config = dict(
    arch='resnet',
    hidden_act='silu',
    loss='binary_cross_entropy',
    residual_init='scaled_by_depth',
)
Rows from block 7, named by matrix and row number. Rows with one number belong to one channel. Each number is 128 + 32 x the weight over its row's rms, rounded and kept within 0 to 255. All counts start at 0. After the name is the row's rms in percent of the matrix's.
# convs0: first 3x3 conv (model.blocks.7.convs.0.weight, 288x288x3x3), inputs 0-13, a 3x3 kernel for each
# convs1: second 3x3 conv (model.blocks.7.convs.1.weight, 288x288x3x3, transposed), outputs 0-13, a 3x3 kernel for each
convs0.237 093 [ 62 107 132  41 118 134  93 106 125 137 102  89  96 121 112 115 107 142  98 120 108  98 127 138 129 143 151 101 100 128  45 151 128 106  77 122 123 111 122 125 103 132 171  95 153  87 137  89  96 174  83  76 137  36  85 156 119 103 168 123 157 159 134 139  76 140 153 126 162 123 113 135 163  82  66 157 104  58 148 107  47 134 150 108 146 102 129 164 115 118 105 144 146 100 140 174  97 116 199  87 117  66  70  87  91 108 133  58 164 137 142 154  89 133 154 102 177 116 114 134 125 163 175 103  70 177]
convs1.237 084 [171 157 156 178 172 142 144 129 103 110  87  87 127 136  95 110 126 118 127 102 132 153 111  97 120  75 111 161 129 151 170 167 171 166 168 185 120 142 149 112 126 167 147 132 147 129 167 191 176 193 202 140 126 196 169 106 146 173 114 168 135 103 176 122 131 157  90 131 151 110 150 175  90  94 123  43  99 163  72 108 169 107 115  80 108  48  21 124  88  67 145 183 181  79 134 164 156 124 135 120  94 119  88  97 131  75 122 125 136 114 124 158 138 120 165 129 146  98 162 135 108 186 119  70 126 141]
convs0.238 108 [136 186 152 175 196 185 147 151 137 211 196 168  96 108 110 195  96 132 119 113 154 124 108 144 149 133 135 179 148 128 110 129 105  69 106  70 132  95 108 117  76 130 142  97 170 182 131 159 187 151 138 103  62 129 115  96  94 157  96  68 158 113 103 136 109 142 136  95  88 121 124 105 165  69  79 152  74 105 115 157 145  71  37 133 132  90 103 123 169 154 132 146  91 116  94  85 148 104  74 169  94  93 202  99 128 127  82 138 193 145 119 176 145 139 151 170 131 102 129 107 112 149 164  51  71  85]
convs1.238 100 [124 127 198  95 120 156  89 111 177 121 124 119 137 130 130 120 120 116 107 153 191  95 128 153 121 169 211 152 130 168 119 107 146 116  88  95 119 125 128 118 153 149 115 129 141 119 104 171  90  85 161  61  60 150 128 128  74 131 135  78 119 140  45 136 154 167 116 130 132 110 150 129 134 134 133 135 116 119 117 125 123 102 100  88 149 148 116 121 149 122  84  71  66 136  68  88 116 102  81 128 152 155 152 147 170 120 159 142  80  79  56  90  96  81  93  73  73 128 131 195 107  91 148 113  98 160]
convs0.239 088 [113  93 132 126  82 103 138  97  94 141  76 121  99  61  99  60  91  89 109  97  93 126  87  73 120  88  89 133 105  83 144 140 127 144 130 142 122 121 134  95  99 105  97 124 133 113  67  86 145 104 113 129 102 117 174 187 167 187 198 171 156 178 163 121 116  95 133 142 114 140 151 135 108 160 164 108 141 179 105 121 190 101 115  79 124 149  92 142 170 101 164 205 192 157 210 216 152 187 186 111 148 139 111 139 145 143 127 148 112  88 106 131  85  92 136  98 101 146 141 118 147 109  88 143  91  94]
convs1.239 087 [176 152 112 178 144 112 168 155 124 157 145 128 148 144 133 141 135 124 127 119 134 114 110 125 123 117 129 120 105 132 122 100 118 135 110 115 106 103 104 122 121 129 120 137 133 170 135 120 158 112  92 170 128 103 112 106 134 108 117 130 130 120 132 116 103 122 104  99 122  99 110 136 158 170 140 150 161 120 143 152 128 140 146 131 135 168 178 126 159 163 100  95 101  96  85  84 121 100  99 179 161 119 166 160 116 165 146 119 110 106 126  93  75 116 117 109 127 137 110 131 134 105 113 123  97  97]
convs0.240 103 [153 164 109 190 157  93 156  83 140 120  15 133 107  35 137 125 129 129 131 138 116  86 139 126  61 107 115 175 172 108 126 123 149 113 109 165 142 109 113 130  76  81 135 120 121 106 112 124 134 110 211 193 181 204 148 145 101 151 111 107 138 145 149 109 147  98 104 159 179 117 164 163  74  94  92 125  68 101 112  98 113 170 167 122 159 152 105 120 138 130 113 108  78 101 143 103 168  99  92 122 101 100 125 154 142 135 142 145 170  96 124 147  71 118 190 149 157 187 162 119 124 145 161 138  64 146]
convs1.240 109 [ 94  95 168  92  91 124 154 143 139 103 109 100 112 129 136 118 128 133 167 181 197 146 153 150 157 147 131  96 106 134  33  97 124  61  99 156 151 138 139 144 120  98 132 117 121  76  32 133   7   7 138  95  68 148  50 113  88  84 135 106 162 136 144 134 118 135 158 134 126 140  67 131 194 152 123 175 128 100 138 108  97 138 176 154 147 154 138 163 128  69 163  97  71 171 163  53 107 119  63 153 149 131 132 115  96 120 138 118 104  95  92 111 117 129  63  76 125 125 138 163  39  57 114 116  84 131]
convs0.241 102 [130  83 126 146  77 142 102  73 117 135 120 174 110 118 169  75 101  86 116 101  89 146 131  86 125 139  99 146  97  99 129  67  57 132 117 140 143 168 141 139 144 166 121 165 183 117 138 108  88 107 111 113 111 141 158 124 149 151 120 156 139 108 167  85  93 114 111 162 146 123 191 159 174 182 109 152 149 119 144 156 175 164 100  63 207 139  85 185 102  79 114 153 110 141 158 106 117 137 110 107 124 147 100 113 143  98 158 165 137 124 159 152 157 177 137 117 141 152 138 154 141 110 176 125  88 161]
convs1.241 097 [176 160  92 157 160  95 160 169 107 128 146 158 131 150 171 128 155 158 127 129 110 135 156 144 140 155 130 114  99 107 151 128 163 179 169 178 136 141 121 147 140 109 139 129 107 109  87  99  93  62  80 132 110 112  93 135 140 119 164 149 148 162 136 158 134 127 173 142 119 152 138 117 190 154  76 218 159  59 217 152  62 127 132 146 117 131 169 136 124 132 156 151  94 186 171 101 161 143 127 200 185 108 213 191  76 216 197  95 132 147 193 116 144 208 133 151 193 170 145 166 157 138 154 168 154 158]
convs0.242 095 [109  90 137 103 101 134 145 130 113 143 108 123  85 116 148 115 142 151 145 124 111 129 121 119 146 144 134 107 111 107 141 155 157 127 131 121 143 121 118 125  90  97 124 105 109  82 108 129 103 161 141  93 143 110 150 156 110 183 174 117 123 130 105 150 154 112 145 142 103 111 113  89  69 106 119  81  99 135  75  69 112  63  93  70  87 112  92  92  83  85 117 191 204 142 221 240 128 179 186 150 142 139 166 136 125 159 118 133  45  77 112  52  45  87 107 108 134 108 126 126 106 136 112 132 139 115]
convs1.242 090 [ 98 108 109 109 111 110 140 125 121 131 122  97 132 141 121 126 141 120 104 102 117  99 104 112 114 126 143 117  76 108 114  93 139 124 121 142 111 119 119 129 127 125 136 135 134 141 118 130 131  97 111 167 129 134 127 105 141  96  84 112 118 111 126 129 114 141 101  74 128 107  92 135  90 145 169 106 139 168 108 146 171 121 107 103 111  94  91 112 114 119 111 119 104 106 109 101  91  80 112 119 125 122 131 150 149 128 134 136 120  96  85  89  93 101  99 109 109 119 114 131 132 125 121 137 121 104]
convs0.243 107 [143 128 113 144  59 133 123  77 154 131 170 210 131 162 161 149 166 133 130 113 121 153 121  77 163 154 110 114  70  90 102  89  83 145 177 158 153 141 160 129 124 153 143 136 183  86  83 132  62  57 187  77  68 181 102 123 162 108 114 153 129 133 118 115  84 100 122 128  70 135 179 146 121 149 181 102 127 186 122 114 156 164 127 114 173 146 101 136 141 125 110 116 168 159 128 157 145  81 141 120 154 123 119 145 135 118 155 135 121 136 136 160 170 177 157 147 159 123 114  96 117  95 143 104  95 153]
convs1.243 095 [188 223 189 198 232 192 165 187 155 115 131 141 121 132 156 125 121 147 139 132 132 148 157 149 150 155 139 116 133 131 129 142 171 163 177 209 131 132 105 147 152 114 140 147 100 150 156 190 154 146 185 159 168 181 119 137 129  91 131 124 104 147 129 167 126 117 175 172 134 180 189 143 134 140 138 152 170 141 129 178 144 124 131 121 111 121 105 111 100 102 143 151 166 147 159 170 154 182 210 144 148 131 174 187 129 173 179 159 115 114 141  97  95 130 129 118 163 161 129 124 169 148 117 163 152 124]
convs0.244 095 [148 113 126 170 113  92 176 112 136  77 109 145 104 115 110 125 135 139  94 129 162  92 127 137  92 136 139 164 192 181 157 166  92 134 122  49 140 164 119 138 113  91  65 106  73 156 151 148 145 116  94 118  60 130 153 106  91 175 102 118 139  65 100 138 165 147 144 130 155 143 141 138 164  92 103 135  71  73 146 117 118 150 114 139 132 100 134 163 159 126 153 102 114 155 179 106 175 167  78 137 160 170 130 168 191  85 138 172 155 110 182 123  77 157 145 107 175 117 112 153 154 162 169 162 161 171]
convs1.244 111 [119 142 150  97 135 106  97 136 120 129 130 143 139 160 147 142 154 158 144 136 130 153 161 139 144 131 118  72  43  82  97 116 147 139 124 155 140 131 129 123  98  98 133 105 111  72  58 123  74  63 134 103 101 142 125 110 128 138  60 122 146 110 139 160 127 113 125  49  66 100  40  84 183 160 181 171 122 156 165 158 136 115 119 118 141 130  95 115  79  12 172 169  78 155 167  84 117  98  82 178 178 193 149 142 156 164 178 179 112  54 102 107  94 117 126  89 106  85  79 106  65  69 104 113 154 110]
convs0.245 093 [115  77 107 112  88  98 141 123 100 135 110 134  81 100 126  98 123 133 107  98  97  88  81  94 110  99 115 127 141 109 131 151 154 134 143 138 160 137 130 120 100 107 100  96  97 134 112 112 106 122 122 100 131  84 168 180 131 178 177 132 131 121 126 147 149 119 133 134 106 116 114  90  96 118 139 116 122 141  96 104 154 114 109  93 104  84  77 144 109  94 142 187 197 140 212 231 145 169 188 155 163 159 169 132 128 145 102 117  81  79 109 106  76 106 172 139 156 105 123 125 122 119 121 135 130 116]
convs1.245 096 [110 119 125 125 132 127 146 132 129 144 138 121 143 153 146 146 154 142 122 116 116 122 121 126 137 137 149  75  45  84  99 106 124 132 134 142 102 108 116 126 118 131 134 130 133 111  98 123 107  96 123 149 129 141 134 120 159 109 101 128 118 112 119 129 115 152  97  79 135 103  95 132 122 153 176 128 151 180 158 177 207 122 127 101 111  93  81 116 102 102 128 122 118 130 117 114 119  93 135 135 142 151 156 167 181 173 173 176 114 103 100  91  92 117 111 115 131  99 103 112 120 116 106 126 103  82]
convs0.246 110 [129 160 147 150 190 159 136 153 126 168 160 114 175 175 103 148 152 114 142 140 101 184 188 138 161 171 128 105 125 112 128 123 118 131 120 130 105 115 103 148 175 133 147 168 146 133 155 154 175 215 148 139 190 149  45  58 143  42  92 141 130 107 135  86  57  73 120  90 101 133 127 119 170 140 148 157 141 133 148 128 118 120 108 139 134 115 140 115 126 115 141 117 139 123  69  90 115  41  71 137 138 146 129 121 152 144 145 149 121 144 114 152 141 128 167 156 124 125 163 187 144 111 122 132  93  61]
convs1.246 133 [ 89  78  73  84  82  82  93  73  76 152 147 142 130 123 131 149 142 138  88  79  78  68  68  68  80  81  87 135 112 104 143 114 117 146 104  98 131 147 145 133 155 155 132 145 155  94  53  56  86  40  41  89  53  62 124 133 159 138 159 184 147 160 169 144 125 110 153 154 152 181 193 180 155 182 171 147 191 183 129 146 138 115  95 122 115  90 101 129 142 147 158 186 153 153 186 152 124 130 112 141 150 146 134 145 151 127 125 125 147 146 156 115 108 117 135 108 120 132 126 133 142 126 118 131 114 107]
convs0.247 095 [103  98 126 119 126 125 125 149 124 176 172 117 141 171 160 132 144 158 128 139 161  75 102 162  81 107 174 128 145 154 132 175 172 103 125 122 130 131 138 108 118 109 113  85  85 137 142 183 159 160 147 170 154 133 127 148 119 155 149  90 137 102  67 136 153 143 133 144 121 130 129 122 124  86  63 175  62   0 177  80  36 123  41  83 121  24  23 136  78  48 112 133 127  94 128 124  91 138  93 112 112 124 107  93 107 109  55  88 170 129 134 167 115  99 156 117  88 113  96 115 142 123 131 140 141 126]
convs1.247 085 [ 95 102 159 101  96 153 121 116 172 124 145 134 128 154 140 116 138 124 138 148 186 127 144 191 162 194 238 114  97 115 103  87  81 107  88 104 115 118 134 118 126 135 108 112 121  91  95 136 101  97 144 117  92 154 136 159 142 147 146 118 120 127  94 121 116 162 101  95 157 108 113 152 144 123 166 141 101 142 148 116 137 114 147  97 117 147 104 140 144 106 185 154 157 162 112 124 139 114 110 137 158 192 136 153 164 136 139 150 133 135  89 124 138 101 123 128  89  66  83  85  61  82  77  98 101 104]
convs0.248 105 [120 136 143 106 104 132 100 104 132  89 108 118 128 153 137 116 153 143  76 104 122  86 130 127  96 124 128 152 136 152 120  65 100  87  65 124 136 120 124 124 111 143 136 143 172 130 178 201  77 144 177  77 127 176 152  39 147  76  18 110  99  98 132 128 118  96 134 127  96 146 160 140  70 107 124  69  90  84  82  64  70 122 167 161 121 161 138 108 124 131 131 131  63 150 134  45 143  95  59 128  91 100 128 114 120 121 126 134  59  76  91  69 102 133  86 124 131 114 142 152 110 168 142  98 147 115]
convs1.248 096 [108 150 148 109 129 129 108 138 138 151 132 129 155 146 128 147 148 139 100 128 168 103 141 187 109 142 173 123 124 181  95  70 153  97  81 134 125 123  93 120 108  80 110 111  81 121  83 114 133  91  96 102  81 108 170 162 171 131 158 146 112 134 101 134 124 116 120 127 104 107 120 100 155 146 129 137 135 136 127 138 142 102 134 154 114 145 151 111 152 120 171 159 148 148 160 151 119 138 131 119 131 141  99 124 114 102 122 127 163 120 147 165 119 155 151 113 150  93 101  85 110  68  83 121  97 116]
convs0.249 095 [155 140 122 178 131 120 128 123 120 151 129 157 180 127 146 202 168 188  58  81  97  77  92  71 103 119 106 130 121  96 144 147 103  99 124 127 127 114 122 145 139 155 119 125 127 162 101 140 187  43 136 177  92 181 126  88  57 168 143  94 114 113  90 124 123 106 152 148 169 137 167 173  93 107  69  73 117 120 120 154 153 123 137 118 114 184 142 123 143 191 132 116  72 128 137 105 114 157 112  75  99 102 109 117 104 102 123 101 144 121 122 150 114 142 169 135 150 142 142 100 132 108  86 107 148  61]
convs1.249 069 [189 139 176 166 115 127 125 113 134 100 111 130 115 134 176 117 127 160 169 162 165 155 159 151 143 128 143 159 149 142 160 123 144 144  73 103 158 152 142 144 138 131 127 128 131 156  77 155 140 106 199  72  40 147 118 158 101 123 132  48 172 182  88 131 132 129 148 115 144 120  99 122 126  89 115 143  70 103 130 129 111 132 121 103 165 138  97 178 151 104  79 137  99 118 118 107 128 136 111 134 122 195 133 105 148 146 129 171 105  86  86 140 161 163 122 135 143 163 143 175 142 100 150 121 140 117]
convs0.250 093 [167 138 120 139 155 127 127 136 128 109  98 155 111 137 126 130 107 137  95  99  94 122 130 131 109 108 125 140 115 103 171 181 142 115 118  81 117 111  86 127 130 104 142 142 151 155 124 127 161 150 130 121 134 131 106 134 139 130 113 125 153 108 118 116 161  75 150 165 101 128 120 116 141 102 106 154  91 163 125 134 180 123 156 136  35 137 177 101 125  97 103  86  75 108  63  74  90  70  69 101  74  86 106  87 128 103 125 153 104  89 127 129 103 156 132  89  98 168 137  92 133  90  89 111  56  81]
convs1.250 080 [105 104 112 149 129 154 191 138 192 128 165 150 127 154 131 102 118 109 104 112 102 150 142 122 155 154 141 128 130 186 121 114 124  98  96  83 147 150 135 144 131 117 137 126 123 103  85  95  85  79 122  87  77 123 145 120 151 183 201 189 159 151 123 137  93  83 142 116 116 160  98 141 144 161 150 147 123 135 155  73  85 139 124 161 128 179 165 179 224 168 152 160 135 177 163 159 140 152 122 152 199 169 150 140 123 104 103  78 133 154 174 142 166 188  90 107 103 173 166 156 163 139 139 159 142 149]
convs0.251 102 [ 83  72 117 140  88 104 128  78  42 163 155 127 127 116 121 130 109 174 102 107 112 123 123 108 127 109  96  49 116  99 122 151 109 114 120 146 141 109 142 123 105 152 115 124 203 122 139 125 161 148 148 124 100 155 142 122 151 120 134 150 105 112 130 131 123 135 132 161 152  88  80 126 138 124 153 167 124 200 178 120 129  68 123 117 123 197 187 104 137 120 154 164 123  94  96  79 104 113 104 165 113 126 121 138  93 117 132 138 147 144 147 145  92 104 128  95 118 150 125 176 103 111  91 113 123  81]
convs1.251 122 [119 153 185 100 130 154  77 117 121 120 127  87 115 118  87 106 104  97 156 124 109 170 135 137 156 126 131 105  86  83 139 115 108 191 155 154 111 116 121 118 134 139 114 135 126  86  86 148  61  24 101  89  78 151 125 131 144 147 136 137 158 172 176 126 140 161 136 141 142 142 146 119  83  78  89  94  82  76 102 109  93 161 113 115 170 129 147 182 140 149 168 163 141 159 165 130 121 101  72  83 112  96  99 109  74  98 113  84 118  89  76  84  57  60 120  66  82  92 117 106 116 125 126 114 114 122]
convs0.252 101 [158 130 160 146 101 112 119 126 133 165 116 157 118  71 130  95  79 137  90 130  81  93 151 122  68 137 159 153 146 140 139 139 156 100  91 144 175 147 138 167 117 121 142 114 106 111 127 142 115 112 130 113 144 144 159 115 107 135 133 119 123 106 117 172 211  85 118 168  84  82 114 151 105 122 125 112  81 107 161  50 136 161 136 129 137 164 162  77 107  91 140  84 136 135  85  90 109  89 132 153 156 123 136 147 161 111 117 110 149 148 194 138 108 136 138 113 143 140 155 154 139 130 103  99 147 177]
convs1.252 095 [140 119 182 190 171 168 185 161 170 109 104  93 120 148 121 119 111 100 120 123 132 120  93 123 179 127 140  25  59 108  50 108 158 112 153 160 124 117 113 140 107 111 117 100 102  59  12 121  75  73 132 151 158 174  85 121 140 125 113 131  68  79 122 134 134 152 168 103 120 169  86 121  67 100  96  77 103 127  23 102 130 129 132 140  90  50  75 125 100 104 170 183 113  73 170 120  87 184 126  90 109 108 134 157 145 103 119 129  67  58  79  68  86 100 108 104 123  91 128 133 143 106 128 181 137 152]
convs0.253 097 [149 129 180 124  80 116 136  87  83 155 170 161  87  59 131 131 164 143 153 166 171  91 100 125 151 149 178 142 131 127 139 133 127 156 100 128 146 142 102  84  80  62 122 140 104 143 142 114  79  47  51 155 116  95 150 137 129 141 164 165 114 121 128 114 128  96 164 183 119 155 159 148 106  59  58 148 104  76 151 114 140 167 143 147 112 140 125 106 140 132 144 141 144 125 142 140 144 146 155 158 128 111 153 125 110 126  99 110 138 133 153 130 105 143 165 136 172 143 115 130 128  77 128 135  51  71]
convs1.253 084 [148 117 136 158 102 106 145 100 111 151 172 179 161 187 171 169 170 169 123 102 103 110 110 114 162 154 168  77  66  47 137 134 146 132 107  92 148 148 132 152 138 129 111 119 109 111  85 103 143 128 115 195 166 135 152 159 154 138 113 102 109  83  68 155 137 174 127  71 118 107  68 139 112 101 141  62  25  96  68  80 124  76 131 130  87 130 165  96 143 184  94  79 107  77  83 107 116 121 134 175 155 186 130 123 134 132 113 124  72  91  96 100 128 137 133 144 152 122 129 110 168 151 131 129 145 121]
convs0.254 105 [138  91 173 142 119 190 104 113 141 180 231 157  88 140 124 175 160  93 136 114 131 130 117 124 158 150 148 140 150 152  67 140 159  87 151 160 130 119  73 117 114  74 121 139 108 163 193 172  88  97 145  49  72 141 145 103 122 141 144 111 138 151 111 185 163 112 164 112  70 133 108 105 153 126 119 154 148 144 140 134 149 141  45  39 147 126  82 163 185 152 127 159 122 135 153 126 172 135 122 106 114 133 137 116 118 119 102 122 126 134 163 136 149 173 140 148 144 129 142 188  85  95 213  47  30 139]
convs1.254 113 [164 166 188 156 141 154 141 127 174 128 136 125 141 163 128 139 158 114 142 153 182 122 122 159 157 165 193 133 114 167  98 121 139 116  80 129 113 114 119 134 139 134 135 129 132 147 174 182 122 125 166 135 142 174 102 109 102 104  93  80  76  68  39 155 139 143 108 124  99 131  95  81  97 129 125 132 120 115  99 139 124 105  95 109  85  92 104 122  66  92  87  64  86  76  61  97 114 118 133 130 155 146 160 167 160 135 180 154 120  96 103 109  81  89 128 110  94 146 151 154 138 166 141 135 134 135]
convs0.255 100 [161 114 130 147 108 135 106  92 139  85 137 165  85 107 123 130  97  83 125 110 120 147 126 109 161 150 125 135  87 116  75 103 127 165 137 152 107 109 124 107  93 129  89 112 174 148 157 146  17  57 118  31  35 138 137 130 138 150 151 145 103 128 113 169 133 127  82  80  88 123 148 136 154 193 180 132 172 185 113 118 158 142 116  97 140 174 143 127 172 162 110 124 111 135 104 121 152 117 131 137 148 131 137 152 123 154 157 124 115 131 141 154 170 182 141 151 140 129  92 128  68   0 103 140  19 116]
convs1.255 067 [128 188 166 181 208 180 181 174 167 121 129 131 134 136 127 137 132 118 115 144 142 129 155 131 153 162 155 182 165 199 134 172 206 122 141 154 159 157 132 166 155 136 151 151 130  93 158 202 102 150 208 111 167 202 141 151  98 124 129  69 100 125  61 181 154 122 189 188 165 156 167 127  97 109  86 130 104  86 119 130  81  98 132 127  64 100  67 125 117  93 107 101 157 110 123 193 153 148 214 165 157 132 193 180 105 168 161 129 121 125 144 125 143 160 116 118 117 183 184 179 197 178 187 163 163 147]
convs0.256 097 [ 89  73 106  90  94 130 125 120 111 130  83 108  77  98 116 104 139 129 109  88  89  96  87  97 130 123 132  97 106  86 126 152 157 139 138 126 146 110 118 112  78  89  99  91 101  86 100 115  83 142 131  94 158 119 157 171 144 192 170 151 133 113 120 133 127  98 142 121  76 120  93  70  59 119 124  93 107 136  95  93 144  86 101  74  96 116 102 120 124 120 140 189 189 155 219 226 150 190 182 159 147 156 178 141 123 170 115 125  41  52  90  72  52 100 129 129 144 102 113 123 106 127 122 117 123  99]
convs1.256 097 [113  98 101 135 116 116 146 129 128 150 139 119 140 146 136 137 143 141 116 112 132 111 111 131 127 136 161 116  76 106 103  92 127 132 131 150 103 109 113 126 123 125 126 128 128 146 110 116 140 100 118 167 124 141 121 106 139  92  85 102 106  96 101 133 107 147 105  84 129 101  94 129  92 130 148 100 138 151 144 177 199 124 114  95 109 100  92 103 101 102 100 106 116 106  96  98 108  95 124 115 115 125 127 147 159 155 159 165 143 126 112 101  98 120 113 117 133 117 120 127 137 128 127 130 116 103]
convs0.257 089 [158 128 109 149 151 130 139 139 106 122 119 142 114 129 167 133 135 131  81 114 122  82 137 128  76 118  95  78 100 104 114 118 120  89  89  99 125 107 114 172 125 127 109  97 114 130 123 122 109 103 130 133  74 153 144 105 130 112 133 120 145 123 113  86 102  75 139 154 140 138 138 131 107 141 132 132 104  34 116 122  88 135 143 129 117 141 130 138 172 128 103  96 112 108 107  70  64  93  82  80  82  83 114  89 123 144 115 139 140 111 114 122 128 134 118 115 101 120 101  94  42 100  69  89 115  68]
convs1.257 074 [118 132 125 116 114 116 164 163 154 161 148 159 130 136 135 134 133 135  92 141 187 111 168 221 112 164 196 162 193 206 111 127 170 112 110 157 169 174 141 175 164 134 158 156 133  90  77  66 122  88  68 100  78  64 146 167 152 135 186 153 132 157 112 121 159 114 153 151 113 171 177 123 142 133 132 142 125 102 157 141 103 123 149 166 132 180 213 115 167 186 154 147 153 154 143 163 123 133 151 162 169 181 136 143  99 151 132 103 151 150 179 133 153 171 112 132 143 145 135 117 166 138 156 189 167 158]
convs0.258 090 [120  88 109 133 103  98 133 129  92 125 127 119 144 119 167 183 182 181 135 117  76 162 141 112 155 122  93 114 121  87 178  74  76  42  38  38 173 101 122 147  92 137 161 123 143 144 156 126 176 104 135 143 116  97 116  97 124  93 141 121  86 109 183 146 141 137 131 127 103  95  88 107 168  48 151 128  90 131 169  97 146  21 103 136  88 168 118 107 129 115 115 115 111 129 106  68 119  94  96 151 193 192 134 120 125 147 152 132 135 137 184 120 138 187 171 160 182 136 134 165 144 132  82 114  77  77]
convs1.258 092 [212 183 173 196 150 151 152 120 124 126 159 111 132 143 105  59  78  84 188 112  72 166  91  61 181 106  90 139 129 104 175 150 111 199 159 139 112 111 116 121 118 129 110 117 115 172 155 156 155 114 142 144 112 152 109 106  99  96  65  93 134 101 143 109 130 110 139 135  98 154 133 130 111 147 110 106 126 101  60 100  85 152 129 133 155  84 105 163 114 141 137 143 155 168 171 161 138 172 119 128 156  95 149 169  88  84 118  63 145 150  99 136 116  95 135  96  89 177 185 145 161 149 133 174 125 125]
convs0.259 103 [ 60 122 158  46 130 156 110 148 123 147 136 110 122 105 125 117  94 168  88 128 148  69 127 134 107 157 149  94  85 133 115 133  88 151 135  60 154 149 115 158  97  88 160  95  77  96 164 115  93 170  93  98 156  95 118 138 139 153 103 111 180 103 118 148  86 123 160 126 126 189 159  95 121 168  53 120 150  39 134 121  43 156 127 136 143 126 138 144 128 136 119 164 136 124 188 150 144 194 138 144 151  82 128 115 100 134 108  72 148  89 133 176 128 153 141 130 135  71 102 165  99 192 153 113 205 150]
convs1.259 097 [164 163 168 159 156 129 151 125 127 120 130 105 117 112 113  99 124 122 142 129 158 150 123 141 155 130 177 144 180 174 155 171 192 130 176 199  96 121 132 100 134 142 118 124 135 121 166 179 148 170 187 150 145 193 142 114  52  95  60  46 105  82  70 135  96 137 115 117 145  95 120 118  68 137 133  52 124 182  84 145 170 128 130  77 130  91  15 115  95  30  94  85 127  96  98 159 164 120 153 102 125 149  68  95 149  88 127 139 152 115 110 161 116 111 140 149 142  90 192 143 106 197 140  85 164 159]
convs0.260 099 [111 127  96  81  86  97  71  89  82 128 115  96 135 145 172 167 168 175 107 130  97 135 122 143 144 132 166 149 187 163 155 148 112 157 107 105 124 168 103 105 146 108 154 146 152  99  79  66 123 127  68  96 131  53 125 183 153 107 113 102 106 152 176  82 177 188 153 158 131 146 113  80 165  44  72 154  90  89 121 121  66 125  91 109 168 128 174  98 140  93 116 124 120 116 133 142 135  74  84 120 137 119  87 119  92  60 109  87 165 127 168 158  85 137 152 132 152 149  90  96 138  94 161 114  51  78]
convs1.260 088 [165 132 175 150 119 133 153 106 139 109 122 103 121 142 107  76 110 103 138  55  57 134  91  69 171 152 145 172  80  62 142  72  68 109  81  95 108 117 136 109 100 117 118 113 128 163 123 169 135 146 140 178 127 183  56 102 124  53  91 143  99 121 151 108 106 165 137  94 163  50  74 140  58 106 162  62  65 109 119  97 148  89 103  57 149 135  52 134 168 121 141 147 122 155 200 149 155 165 105 111 117 182 103  93 146 123  91 135 142  94  64 140 122  83 100  95  89 177 138 164 131 140 152 146 109 123]
convs0.261 104 [147 138 131  89 125 128 105 130 158 135 158 145 124 159 179  45  84 166 155 143  96 136  90  70 150 131 104 102  26 109  89  79  74 191 169 140 125 145 153 111  99 124 161 126 111  87 110  68  71 187 134  91 149 116  34 123 140  89 108 155 163  85 140 103 112 125 109 129 119 156 173 136 133 134 114 145 123 113 127 102  87 177 149 128 159 137  75 119 112  74 145 121 160 130  66 126  84  97 113 142 138 128 142 110  81 159 152 104  92 104 119 131 113 120 107 114 136 126 122 102 130 119 125  95 144 158]
convs1.261 101 [126 141 125 136 158 142 134 118 115 128 145 155 143 167 174 122 144 148 132 125 111 177 141 155 155 131 143 126 118 109 140 139 126 157 164 184 130 145 142 102 133 136 118 130 144 126 132 142 139 143 119 141 143 178 155 142 116 123 125  84 121 137 137 156 129  85 116 105 123 113 163 143 119 160 158  97 178 191  93 154 147 161 117 127 173 116 139 158 115 150  76 134 129  90 160 159 162 124 167 116 177 146  84 198 138  92 172 120 185 155 188 174 127 151 179 126 162 126 126 118 163 130 123 164 135 150]
convs0.262 094 [ 92 119 154 161 119 135 134 116 147 142 110 114 127 111 128 177 108 130  90  94 107 118 115  81  87 100  60 135 160 156 100 135  88  87 109 130 138  92 114 114  61 172 106 115 159 143 155 153 157 125 105 188 145 196 104 113  97 143 158 139 105 109 145  96  89  71  77 113 133 101 163 159 116 111 172 137 108 160 147 125 177  91 123 105 115 159 148 112 136 178  75  77 109  91  86  67  99 125 136 105  71 118  99  47  81  79  99 108 123 108 101 139 123 134 113 123 124 139 171 176 148 129   8 105 115  61]
convs1.262 080 [178 129 193 184 134 144 148  92 134 148 144 119 144 129 101 118  95  93 160 164 176 146 144 170 140 142 147 151 158 160 175 152 182 157 104  86 136 144 117 141 144 116 107 141 127 117 116 165 156 128 192  71  61 113 141 137 111 133  92  52 174 123  85 159 186 175 156 140 148 158 158 140 116 102  70 159 134  80 129 121  87 146 160 172 149 122 157 174 184 176  59 124 144  84 134 124 125 149 163 140 135 100 125 128  67 111 120  66 131 149 138 133 141 151 118 103  95 147 148 152 164 145 163 140 145 140]
convs0.263 095 [157 177 209 151 142 138 144  94  97 130 131 132  90  52 127  98 120 120 125 150 154  92  87  95 143 132 133 137 115 130 175 132 113 137 105 123 139 156 123  87 105 119 111 132 130 168 153 134  78  77  54 126  99 134 143 135 104 146 155 124 125 106 109  97 121  90 130 150 120 173 186 176  73  38  28 133 106 117 120 128 167 138 110 128 130 191 171 115 144 130 113 111 113 104 122 113 140 131 101 116 123  97 127 104 106 104  76 111 151 143 145 139 100 124 152 117 135 140 155 187 151 147 130 123  61  55]
convs1.263 080 [137 122 138 131 108 122 111  93 126 145 150 153 159 161 154 141 131 124  91 111 123 111 137 166 125 158 178  96 100  91 125 144 152 113 110  95 145 151 132 136 128 114 106 123 107 114  69 102 125 122 132 153 154 162 172 178 156 168 149 100 132  90  51 170 163 176 149 114 137 121  98 148 171 129 137  97  51  69 102  83 116 108 143 156  92 117 175 110 153 158 109  89 100 100 106 122 130 139 141 205 175 187 154 130 116 125 110 113  88 107 109 121 141 155 124 142 137 118 106 105 134 127 147  84 124 136]